config.yaml
weight_standardization: false
attention: false
adamw_weight_decay_other_params: 0
Rows from block 16 of a small image inpainting model, named by matrix and row number. Each number is 128 + 24 x the weight over its row's rms, rounded and kept within 0 to 255. All counts start at 0.
After each channel's rows are labels from the 100 images, of 14848, where the channel reaches its highest value: "strongest on" is what is common among them; "colour at peak" is the nearest of a few named colours to the mean colour under the peak. Only what is clearly more common there than usual is listed. The data: pen-drawn characters of a made-up script with 800 signs.
# conv: 3x3 conv (model.decb.1.2.conv.weight, 128x128x3x3, each kernel summed), inputs 0-127

conv.8 [107  62 105 132 179 161 126 146 171 127 103 118 129 109 124 109 104 132 109 118 118 124 103 135 141  91 164  27  98 124 124 138 131 123 131 139 120 136 124 118 128 140 129 111  96 137 124  92 129 104 157 101 117 128 149 102 128  86 110 110 164 105 119 120 144 114 116  77 123 109 102 103  81 128 167 102 148 122 113 139 116 136 159 111 124 113 123 131 142  80 164 120 101 124 126 113 123 115 147 137 155 152 177 150  69 128 140 129 123 145 145 113 137 124 128  77 110 144 111 139  92 112  93 158 138 134 123 151]
strongest on: only straight strokes; one stroke
colour at peak: grey

conv.127 [123  99 133 151 135 153 142 129 120 113  91 120 140 136  99 135 136 132 118 136 139 131  71 160 146 143 122 125 134 106 135 120  63  65 106 161 119 135 112 107 138 148 144  99 124 128 119 113 113 132 114 130  90 137 149 115 107 128 118 103 143 134 119 196 128 150 132 120 115 104 109 133 109 169 140 122 163 117 109 142  58 103  85  71  97  67 141 142 143  58 123  76 118 129 110 133 168 142 131 148 133 159 153 127  99 108 115 122  97 120 132 134 109 109 112 108 168 124 117 149 114 137  90 129 120 132 125 124]
strongest on: one stroke
colour at peak: grey

conv.87 [140 110 121 146 126 214 117 128 130 137 120 148 100 132 112 109 113 120 113 146 141  82 138 141 118 120 136  79 100 128 124 138 120 125 117 123 134 158 111 136 131 103 166 127 135 137  96 145 125 152 128 116 148 151 141 153 137 127 117 176 127 111 151  80 126 145 152 131 161 112  93 112  96 131 113 128 126 140 133  74  67 131  97 139 159 134 153 181 155  65 128  52 129 145 134 132 103 122 153 118 128 130  92 147  90 125 108 124 157 128  88 113 105 107 135  97  95 149 162 132 120 137  98 128 144 155 129 161]
strongest on: thin pen; four strokes
colour at peak: grey

conv.103 [ 79 118 163  86 151  94 122 173 150 119 108 173 155 126 117  83 134 128 126 107 120  93 139 126 122 112 104 109 123 141 121 143 167 113 138 147 121 182 119 126 135 123 137 142  97 123 109 135 115 133 132 141 126  99 141 121 149 148 134 122 106 126 129 119 127 177 118 181 144 143 125 124 142  98 136 126 159 135 149 192 106  99 116 110 120 140  98  89 156 176 147 104 117 119 111 180 141 105 102 166 159 137 153 130 159 139 141 105 110 135 170  80 140 144 140 111 125 109 133 182 138  61 122 117 115 141 138  99]
strongest on: thick pen
colour at peak: grey

conv.86 [ 96 158 113 148 142 110 106 128 115 122 126 124 163 208 135 135 125 131 111 122 143 119 106  83 133 113 154  68 148 140  59 123 146 129 118 118 132 108 104 140  99  99 173 144 139 136 127 137 166 155 144 128 176 119 146 156 130 117 111  98 151 117 116 193 126 141  92 153 133 127 179 144 162 120 117 142  95 130 129  96 120 139 136 168 128  97 151 132 107 126 129 196 133 146 115 125 148 148 106 118 135  84 137 114  89 129 104 101 106 146 140 136 141 142 162 115 131 147 129 119 110 119 121 105 142 145  88 154]
strongest on: four strokes
colour at peak: black

conv.116 [132  48 141 165 188 158 153 116 104 124 136 135 151 117 116 128 142 125 136 122 115 123  85 130 147 132 138 105 133 100 112 127 116 130 125 142 104 120 147 119 151 125 160 107 134  94 127  71 117 119 136 119 121 122 115 135 107 112 117  95 149 141 136  99 116 140 126 153 144 132 123 178 132 137 132 130 130 154 144 131 118 123 116 102 139  33 140 152 132  76 128 249 122 114 112 124 130 109 147 136  88 128 140 113 132 119 119 118 120 107 144 146 124 101 128  97  96 145 146 129 113 140 127 140 133 138 102 137]
strongest on: only straight strokes
colour at peak: grey

conv.14 [168 100 103 133 136 139 115 137  95 126 163 106 130 118 111 131  89 104  83 117 156  99  92 179 150 125 135 110  72 120 134 116 133 129 112 149 139 123 141 157 116 104 129 145 154 149 124 137 117 127 121 137 123 124 135 124 139 159 109 160 139 154 126 119 103  99 159  95  48 108  96 135  92  71 136 103 100 126 115 131 111 139 128 154 166 129  68 155  90 110 143  70 104 142 135 106 120 122 187 135 125 139 154 143 129  96 123 139 151 125 123 112 153 155 123 119  95 153 127 130 135 126 143 108 179 152 111 114]
strongest on: thin pen
colour at peak: grey

conv.46 [ 94 117 119 148 137 162 124 122 132 170 133 152 166 132  88 121 141 135 129 119  74 114 107 112 117 133 143 106 141 107 141 181 127 133 159 105  89 145 128 147 123 138 164 113 141 124 159 117 139 155 149 100 145 118  95  98 135 115 133 133 128 136 140 130 138 100 158 108 115  87 106  58  92 120 122 134 112 181  82 108 158 138 117 107 117 140 159 130 149 120 117 116 120 150 144 109 134 188  96 148 114 110 104 109 142  85 129 103 124  98 139 129 106  79 157 115 137 118  65  80  91 115 138 123 143 156 126 104]
strongest on: thick pen; one stroke; only straight strokes
colour at peak: black

conv.27 [127 157 113 131 141 103 150 142 149 135 133 135 161 175 146 115 103 100 117 138 172 120 110 158 103 140 100 132 133 155  79 126 127  72 104 120 115 125 119 155 132 125 153 155 108 164 135 139 159 181 160 109 148 177 126 190 108 184 109 135 139 120  87 116 110 142 139 123 144  95 141 153 122 116 104 188 155 118 135 110  92 144 145 184 113 147  65 147 123 141 108 151 138 140 128 119 148 125 147 123 122 135 146 149 108 113  89 146 143 131 157 118 164 127  81 123 129 114 124 102 112 136 138 147 144 121 145 103]
strongest on: four strokes
colour at peak: black

conv.18 [111 129  64 114 117 136 132 119 141 155  85 136 162 142 123 134 144 112  93 113 133 134 119 161 128 135 116 137 159  84 127 154 105 147 119 133 110 133 182 114 140 152 132 113  64 119 141 143 100 118 112 142 114  86  88 120 111 130 124 141 125 166 125 144 138  60 138 131 161 138 114  84  86 152  88 121 101 122 170 145 136 111 141 103 112 104  96 106  72 133  95 144 126 119 147 150 125 129  86 120 117 128 110 101 106  89 109  86  85 122 135 128  77 105 128 133 119 112  89 146 112 101 135 109 123 133 115 150]
strongest on: dark on light
colour at peak: grey

conv.31 [112 143 121 156 115 122 123  99 138 168  66 132 115 145 131 140 107 146 129 111 140 125 137  99 138  87 134 164 158 137 141 169 138 125 136 101  88 120 140 133 119 135 150 134 119  96 137 129 152 121 127 119 144 127  96 121 132  91 135 154 154 112  96 126 109 152 150  97 108 131 106 116 156 173  88 121 203 116 103 104 178 130 126 108  61  96 149  87 100 121  85 142 116 111 110 125 101 107  82 110 114 101 109 155  96 116 128 133 162 150 133 146 122 115 172 125 127 132 106 106 102 106 153  71 116 121 118 137]
strongest on: thin pen
colour at peak: grey

conv.43 [116 115  98 125 115  68 107 143  97 104 120 148 123 125 103 153 164 128 111 150  81  96 159  80 154 131 131 174 131 139 118 101 142 133 144 120 163 158 132 154 110 127 117 120 128 106 103 114 124 116 159 135  69 145 133 148 126 159 152 128 137 100  91 134 144 169  95 117 182 173 161 117 149 178 140 137 134 135 119 156 127 124 157  87 117 142 129 129 143 119 132 101 110 142 140 149 151 132  66 131 124 159 132  74 144 154 117  98 122 167 139 127 128 110 138 108 120 120 111  85 103  95 124 128  97 162 116 156]
strongest on: one stroke; only straight strokes
colour at peak: grey

conv.10 [127 129 130 147 171 125 139 175 113 140 139 141 137 129  78 101 113 108 132  90 142 120 130 101 172 112 130 145 156 114 156 150 144 150 141 100 152 123 173 154 126  77 142 127 113 128 157 141 127 122 116  78 158 158  91  98 121 118 138 150 116  78 148 143 143 140 126 140 136 115 102 101 105 128 126 110 168 157  81 151 173 128  99 139  90 120  59 143 100 124  79 115 121 174 117 116 165 144 156 112 140 156 112 108 132 100 151 111 141 106 110 149 134 114  98 119 132 102 118 125 121 124 142  64 135 115 136 117]
strongest on: thick pen
colour at peak: grey

conv.111 [109 146 117 113 117  81 136 159 148 142  88 176 157 150 123 109 136 135 132 130  89 117 135 111 139 126 115 135 128 144 103 143 128  85 153 122 142 162 124 151 139 109  93 144 132 154 117 115 145 116 131 115 118 105 136 147 126 143 154 121 151 138 136 136 147 120 107 171 128 129 146 169 138 146 115 143 127 134 142 255  94 118 132  79 135 172 110 110 174 154 139 139 102 134 126 140 117 132 111 146 106 152 149 126 145 179 136 132 126 157 162 113 142 149 144 105 115  97  99 134 125  88 114 155 139 161 111  99]
strongest on: thick pen; one stroke; only straight strokes
colour at peak: grey

conv.102 [137 135  94 145 118 132 138 101 136 121  90 134 154 140 112 134 118 129 131 113 204 133 165  89 159 134 162 132 163 141 112 112 121 150 125 161 159  85  90 171 111 125 147 133  95  93 108 121 114 100 107  79 119 194 128 108 117 133 105 110 128 110 134 127 119 134 143 126 146 127  86 141 126 123 134 156 135 124 146 106 119 152 126 131 114 140 157 113 124 115 113 133 135 114 129 106 118 117 110 130 113 136 110  77 109  90  99 117 154  88 143 164 183  96 144 145 151 113 140  99 113  60 142  68  98 132 127 135]
strongest on: dark on light
colour at peak: black; grey

conv.88 [142  61 121 126 128 118  92 113  94 133 159 133 140 125 108 118 149 141 106 158 149 120 114 169  98 165 121 140 117 122 156 137  94 127 152 168 129  99  93  97 145  75 149 140 107 124 116  93 145 133 126 117 135 144 161 125 103 143 145  66 123 141 131 110 133 112  64 156 163 133 143 161 138 107 168 127 172 145 150 131  51 168 138 148 145 115 127 132 114  93 128 174 143 126 106 123 149 152 144 114 111 135 123 146 111 145 130  86 114 131 131 158 116 150 151 116 145 125 142 146 143 166 113 137 147 150 169 124]
strongest on: only straight strokes; one stroke
colour at peak: grey

conv.115 [133  58 104 147 150 132 122 139 123 111 106 136 151 125 151 113 131 139  93 133 161 131 133 134 136  89 133 164 150 118 170 143 116  99 124 130 151 132 126  88 127 142 108  98 132 113 144 109 144 151 145  81 127 119  89 147 128 107 131 101 138  96 147 113  76 141 136 103 169 113 129 138 110 167 131  95 130 154 110 124 131 126 171  72 123  68 110 122 110  88 142 178 112 134 112  79 127 123  91 130 128 106 137 115 113 128 144  65 110 134 124 128 147  91 138  91  82 172 132 110 143 113 112 152 151 138 117 154]
strongest on: thin pen
colour at peak: grey

conv.83 [115   0 129 126 132 126 137 134 152 136 121 129 145 125 148 119 126 125 119 135 138  57  86 133 114 118 126  90 108 122 125 146 107 146 138 117 134 133 139  93 141 126 119 142 115 124 142 118 127 128 133 139 117 133 128 133 139 121 133  81 132 128 128  28 129 122 112 127 157 128 130 136 125 115 146 151 118 147 126 137  34 118 169 120 113  87 142 131 122 190 132  99 120 131 106 124 146 145 112 117 133 133 131 130 101 116 136  95 132 110 128 125 148 125 131 110  87 119 139 124 122 125  86 119 113 123 123 111]
strongest on: one stroke; only straight strokes
colour at peak: grey

conv.13 [144  93  65 159 149 149 139 105 119 142 139 148 185 166 131  75 119 116 115 130 148 136 134 111  98 127 102 111 147 160  91 131 135 110 139 136 139 104 116 163 157 128 118 142 108 105 137 146 124 131 134 169 147 113 127  98 138 103 130 117 131 111 130 108  89 135 155  96 128  96 125  76  89 126 150 136 129 143 106 107  84 141 120 162 101  95 149 153 114 118  77 141 121 121 147 106  94 139 146 166 133  92 126 102  43 141  85 138 110 124 129 138 131 129 154 127 162 137 142 102 128 146 180 116 110 139 138 146]
strongest on: thick pen; four strokes
colour at peak: black

conv.7 [ 98 134 100 135 125 148 119 141 165 113  82 160 145 158 127  33 112 119  96 105 147 131 138 129 133 106 136 133 131 117 113 125  99  99 115 185  89  98 107 131 151 138 141 141 122 154 124 138 130 152 164 124 128  83 119 136 140 153 127 108 116  88 120 145 108 158 129 174 134 124 142 136 117 146 136 121 139 137 143  90 150 133 130 143 122 121  67 139 104 141 193 157 115 102 107 134 108 127  96 172 100 142 128  96 128 134 105 164 147 125 138 112 128  80  94 128 128 110 101 113 113 159 163  90  98 113 109 131]
strongest on: four strokes
colour at peak: white

conv.32 [141 113 140 136 125 145 139 121 140 135 123 139 133 153 129 121  95 120 118 144 123 114 120 121  95 119 119 138 105 106 118 119 126 129 146 134 126 119 121   0 138 130 173 146 133 141 167 182 135 126 136 131 142 129 141 134 128 117 120 130 135 131 114 109  45 104 164 104  43  68  43 109 119  73 102 129 118 131 102 161 132 138 138 155 109 126 125 156 130 119 122 122 126 138 130 114 139 127 117 142 131 112 128 127 124 132 122 131 125 116 127 121 127 125 140 128 115 115 143 121 114 125 124 140 135 125 131 138]
strongest on: thick pen
colour at peak: black

conv.123 [132 131  64 120 121 116 104 114 153 102 100 137 137 151 124 115 113 123 132 110  98 112 120 104 110 135  77 159 128  99 121 117 147 138  97 105 102 127 110 125 118 128 156 103  75 137 135 135  95 125 126  89  90 143 123 172 140 138 107 134 123 146  76 134 116  89 155 120 109 160 102 140  95 150 141 156 109 127 118  95 142 123 147  92 112 128  98 111  91 126 149 147 142  66 117 132 124 110  98 124 126 131 107 128 121 104  96  93 154 152 112 146 107 132  96 103 131 113  66 102  98 112 142 162  55  95 135 142]
strongest on: dark on light
colour at peak: grey

conv.117 [ 98  99 125 143 122 105 137 104 101 111 158 133 168 167 154 100 124 152 109 142  91 146 141 146 118 140 105 176 141 123  99 109 131 107 109  93  54 115 143 150 134 106 150 123 143  92 158 151 144 159 124 106 160  86 149 134 166 129 135 147 162 114 101 130 138 169 130 108 125 141 125 113  76  79  97 119 138 134 143 119  99 137 142 138  98 108 149 114 114 135 164 142 109 160 135 118  95 137  59 104 107 139 130 128  91 152 130 160 111 134  88 150 154 145 144 114 121 110 136  96 123 170 145 117 157 150 128 115]
strongest on: thick pen; four strokes
colour at peak: black